Weights of a small segmentation model: encoder activation silu.
Rows from block 2 of the encoder of a small segmentation model, named by matrix and row number. Rows with one number belong to one neuron. Each number is 200 + 20 x the weight over its row's rms, rounded and kept within 0 to 999. All counts start at 0.
After each neuron's rows are labels from the 100 images, of 14848, where the neuron reaches its highest value: "patch colour" is the nearest of a few named colours to the mean colour under the peak; "peak on" is the class under the peak. Only what is clearly more common there than usual is listed. The data: small charts drawn from random numbers.
# fc1: MLP up (encoder.blocks.2.mlp.fc1.weight, 640x160), inputs 108-159
# fc2: MLP down (encoder.blocks.2.mlp.fc2.weight, 160x640, transposed), outputs 108-159

fc1.330,223,157,142,229,194,174,178,206,196,213,229,185,217,195,209,195,191,194,203,204,217,192,191,239,226,203,213,220,231,187,176,230,200,196,184,174,172,207,186,210,182,232,198,176,211,194,199,213,172,213,151,193
fc2.330,224,192,220,208,203,195,212,179,202,210,179,241,185,210,181,238,196,209,164,202,190,184,189,184,216,206,187,184,208,214,231,194,169,213,186,222,244,171,181,178,182,185,254,212,161,240,189,191,239,179,244,232
patch colour: brown
peak on: data marks

fc1.540,179,226,217,163,196,183,198,222,202,202,247,187,207,200,182,220,173,214,193,204,196,225,221,247,167,179,187,190,181,204,189,212,181,205,171,202,215,198,197,211,239,197,204,222,185,226,182,175,202,183,195,190
fc2.540,202,195,219,194,200,211,174,201,186,185,185,179,168,239,209,197,227,208,238,206,230,175,169,169,216,195,212,203,221,228,212,219,214,197,218,197,216,201,195,202,213,219,168,174,214,162,232,214,227,165,212,230
patch colour: green; grey
peak on: data marks

fc1.440,232,181,229,221,211,186,200,208,201,212,170,215,185,195,233,198,203,177,192,214,217,173,209,178,209,208,254,195,227,226,214,192,177,190,235,185,176,181,203,161,156,211,197,200,208,173,244,210,195,203,214,179
fc2.440,180,201,206,165,225,192,204,202,210,166,202,182,168,236,187,196,224,216,210,187,195,203,172,195,199,202,161,188,180,169,197,221,179,206,198,176,181,229,232,215,223,213,187,233,221,220,221,213,223,165,205,238
patch colour: purple; brown
peak on: data marks

fc1.477,215,178,181,218,180,195,225,237,160,226,175,193,221,180,199,179,192,187,201,196,214,217,203,190,187,236,229,213,181,210,191,217,186,178,223,253,189,187,212,198,205,203,217,218,208,179,201,222,222,235,177,207
fc2.477,179,192,198,175,199,181,237,195,216,182,180,220,189,206,190,213,235,181,216,189,230,158,219,233,220,183,178,268,182,208,185,226,210,189,199,177,237,194,169,180,219,224,180,172,190,199,183,213,171,213,231,180
patch colour: pink
peak on: legend

fc1.348,225,170,190,213,205,208,228,226,184,217,200,226,205,197,209,207,215,190,169,191,221,217,206,233,200,205,235,191,170,221,174,162,203,191,182,211,195,199,189,202,187,221,224,203,179,177,191,149,202,211,155,266
fc2.348,211,197,171,166,173,218,180,192,209,193,204,226,209,212,184,222,186,229,215,199,230,174,193,187,190,189,227,234,206,180,234,185,237,178,232,177,203,184,209,184,212,187,195,226,200,181,183,200,191,225,215,191
patch colour: pink
peak on: data marks

fc1.403,227,191,174,202,231,200,208,214,195,191,202,221,179,198,190,237,205,214,216,220,166,193,205,168,196,213,189,190,198,193,181,202,210,181,238,191,142,161,195,184,186,228,185,199,200,199,193,222,193,184,193,188
fc2.403,204,220,198,200,214,195,202,202,175,207,238,176,242,165,224,213,223,173,211,189,211,221,182,169,192,205,191,216,176,205,195,172,223,198,206,225,229,209,183,234,163,176,176,210,183,164,216,194,213,210,175,219
patch colour: grey
peak on: data marks

fc1.34,240,179,181,229,186,192,218,242,213,212,217,203,225,198,213,240,175,189,214,194,153,231,194,198,203,178,198,190,203,186,225,190,199,190,216,193,238,234,223,197,210,220,217,211,165,193,203,213,205,217,170,254
fc2.34,182,186,215,181,222,194,208,187,193,178,180,217,186,217,180,174,216,244,226,224,206,178,192,189,211,189,200,191,209,196,198,172,202,186,201,215,168,186,199,188,201,202,189,190,229,208,205,177,229,187,228,182
patch colour: red; brown
peak on: data marks

fc1.158,171,233,228,187,216,198,182,206,183,230,181,183,191,201,175,171,220,198,181,203,203,192,208,191,213,195,193,239,231,249,181,185,220,217,192,188,229,190,170,170,197,217,182,196,195,210,218,167,186,172,229,166
fc2.158,201,157,192,183,184,176,231,185,215,153,224,228,207,197,230,204,196,207,216,211,197,177,168,215,207,186,228,204,166,180,203,186,177,173,211,218,163,223,247,251,196,205,199,219,189,189,205,209,211,232,202,258
patch colour: blue; cyan
peak on: data marks

fc1.126,174,176,188,209,180,171,215,177,193,182,228,200,177,222,185,210,200,191,181,245,167,215,211,215,196,213,210,188,201,230,168,199,237,170,197,187,179,216,198,207,217,205,181,179,223,218,228,199,203,184,210,210
fc2.126,174,178,198,155,161,179,218,181,181,174,191,219,220,228,208,219,209,237,160,143,185,216,188,193,212,225,195,211,173,197,186,192,204,225,201,146,227,217,199,206,227,212,187,203,198,225,209,197,174,200,224,218
patch colour: brown; green
peak on: data marks

fc1.536,213,211,188,211,220,183,203,188,197,182,223,230,189,218,193,189,203,189,213,169,192,177,226,214,181,192,193,206,201,252,209,192,169,207,212,237,187,180,180,192,164,231,221,161,217,176,199,178,224,196,265,211
fc2.536,204,172,210,197,184,212,181,184,234,217,190,179,184,178,221,181,208,200,191,228,213,177,175,193,240,196,216,162,222,186,175,194,221,178,191,221,177,193,222,185,199,209,186,207,186,169,217,230,203,199,200,199
patch colour: grey; brown
peak on: data marks

fc1.55,178,200,166,195,199,204,191,199,189,205,206,185,221,193,153,192,185,225,170,164,201,224,201,190,194,181,200,212,195,191,166,236,224,218,185,196,211,223,204,225,213,183,186,186,187,236,194,197,211,207,211,182
fc2.55,225,177,192,167,229,182,216,206,217,175,173,201,199,219,219,214,228,205,212,196,196,180,168,190,227,202,192,214,182,160,192,190,174,181,214,199,172,228,227,214,192,224,191,212,228,228,222,188,212,166,220,236
patch colour: green
peak on: data marks

fc1.103,232,180,202,206,207,184,208,194,210,190,217,167,190,156,194,191,214,186,198,201,180,187,180,183,207,204,208,224,196,225,209,213,232,227,195,209,188,208,186,129,209,199,164,178,178,210,218,205,242,172,172,194
fc2.103,181,184,184,190,204,220,156,166,247,190,180,190,193,183,219,170,169,200,188,184,221,183,206,201,221,202,189,191,190,226,185,178,197,221,182,185,201,184,237,233,221,201,239,224,211,210,187,170,196,221,195,159
patch colour: purple
peak on: data marks

fc1.24,175,198,224,191,213,224,230,183,191,189,226,186,199,220,206,227,201,235,199,192,195,214,207,212,194,256,200,167,226,180,227,168,191,169,189,219,168,163,190,167,198,161,201,180,213,181,174,161,173,175,209,186
fc2.24,201,198,167,229,189,180,179,220,207,191,163,209,190,179,190,195,196,208,236,246,215,190,193,203,201,165,185,229,200,231,170,224,199,200,201,195,205,211,186,200,218,238,202,213,168,224,213,235,210,204,179,210
patch colour: blue
peak on: data marks

fc1.404,190,210,201,209,231,221,189,193,194,192,184,208,241,211,201,205,217,213,192,213,220,216,214,208,176,177,205,186,183,233,188,209,189,168,211,187,204,200,165,184,171,192,173,251,223,208,204,167,200,177,214,174
fc2.404,167,205,203,194,207,181,202,233,211,191,199,230,182,213,185,196,181,199,167,196,208,192,213,194,195,151,185,228,199,203,224,170,196,187,177,227,236,179,182,228,183,190,224,166,207,211,198,187,218,213,180,210
patch colour: green
peak on: data marks

fc1.616,219,197,175,199,194,202,175,190,198,205,186,232,204,169,203,176,205,173,155,203,215,187,192,177,222,160,230,205,161,189,211,225,192,214,211,186,201,226,201,225,228,206,180,211,197,235,195,230,220,208,262,210
fc2.616,157,231,230,211,209,199,202,213,201,173,193,207,170,203,182,190,198,235,251,241,206,171,178,220,203,216,199,210,233,231,197,175,203,203,206,236,173,179,204,198,196,187,189,190,185,164,213,182,155,193,179,201
patch colour: green
peak on: data marks

fc1.198,201,193,163,206,207,190,189,241,196,212,202,188,158,171,192,181,199,196,223,212,220,167,220,221,208,227,206,217,193,194,200,179,189,179,239,208,221,186,209,188,244,214,221,212,199,169,200,177,206,171,226,199
fc2.198,220,184,170,193,210,155,180,193,192,213,196,181,207,211,189,203,188,216,193,196,206,234,222,185,211,183,218,209,194,213,213,229,167,227,205,196,214,215,195,232,189,242,180,167,228,188,188,192,207,190,203,209
patch colour: black; brown
peak on: data marks

fc1.527,239,182,225,168,201,190,214,212,175,242,239,149,195,176,204,214,193,178,195,210,205,226,214,234,219,167,191,176,177,243,244,208,170,194,214,192,195,199,196,217,184,158,186,195,195,186,196,204,220,183,221,215
fc2.527,201,200,165,211,202,154,190,168,188,200,185,182,198,157,205,222,204,221,209,172,238,182,230,201,219,200,163,220,183,164,181,201,231,201,170,197,205,205,229,174,198,176,201,207,203,180,200,181,228,183,214,220
patch colour: white
peak on: legend

fc1.533,228,204,136,203,230,227,190,215,195,210,177,204,212,176,182,233,198,238,170,195,190,176,181,227,199,187,194,215,190,235,225,206,250,188,191,207,212,224,189,204,223,215,178,195,238,201,221,228,192,211,211,182
fc2.533,214,197,224,181,180,196,183,230,209,214,201,229,199,185,210,176,179,242,203,200,197,197,203,200,221,191,202,184,203,176,227,207,217,182,198,187,184,212,221,186,208,222,187,199,174,178,215,232,209,217,211,175
patch colour: green
peak on: data marks

fc1.386,163,207,209,193,211,232,212,174,208,212,202,232,185,221,163,195,226,173,199,186,204,191,173,213,200,196,229,177,188,230,185,198,193,200,207,183,217,167,179,197,211,177,181,223,239,236,209,234,203,188,243,184
fc2.386,205,210,191,235,171,154,198,225,203,212,169,210,199,197,175,193,214,216,217,226,197,226,231,226,172,182,182,193,217,214,209,204,182,190,202,203,196,185,168,201,208,245,215,183,177,209,187,190,207,219,166,204
patch colour: green
peak on: data marks

fc1.339,218,211,190,172,194,193,211,200,180,229,184,167,205,190,215,207,191,212,180,205,185,191,223,215,198,212,216,182,210,194,212,167,213,197,213,201,212,207,168,178,238,220,217,211,221,202,167,178,209,163,217,164
fc2.339,213,189,204,219,192,191,232,171,215,207,174,198,216,223,219,181,200,204,199,231,251,207,240,195,208,202,180,171,222,172,226,199,224,184,220,215,224,189,190,211,185,210,179,211,191,174,212,239,172,198,232,159
patch colour: grey
peak on: data marks

fc1.363,213,175,198,179,185,204,190,202,197,196,185,193,178,180,185,225,213,206,198,167,179,220,160,208,178,196,186,181,192,230,213,222,223,218,189,186,197,200,180,181,207,247,188,199,174,199,191,205,210,206,225,162
fc2.363,196,171,213,190,193,200,190,190,215,205,184,243,197,184,211,181,208,243,195,181,201,179,239,156,211,212,190,204,162,193,170,215,189,218,217,183,200,211,182,204,180,203,190,224,219,176,200,214,189,209,205,209
patch colour: pink
peak on: legend

fc1.439,237,189,234,228,190,215,191,190,195,175,182,197,175,186,222,209,223,170,195,136,213,189,195,226,202,210,184,184,180,218,191,222,200,221,216,209,223,213,203,214,185,217,216,188,219,205,187,211,185,234,188,184
fc2.439,202,208,225,210,188,187,218,180,203,185,209,215,209,256,200,219,187,186,217,202,194,164,170,171,186,209,194,159,165,210,221,194,201,205,206,227,214,202,194,194,190,181,193,187,196,210,195,191,212,229,210,165
patch colour: black; brown
peak on: legend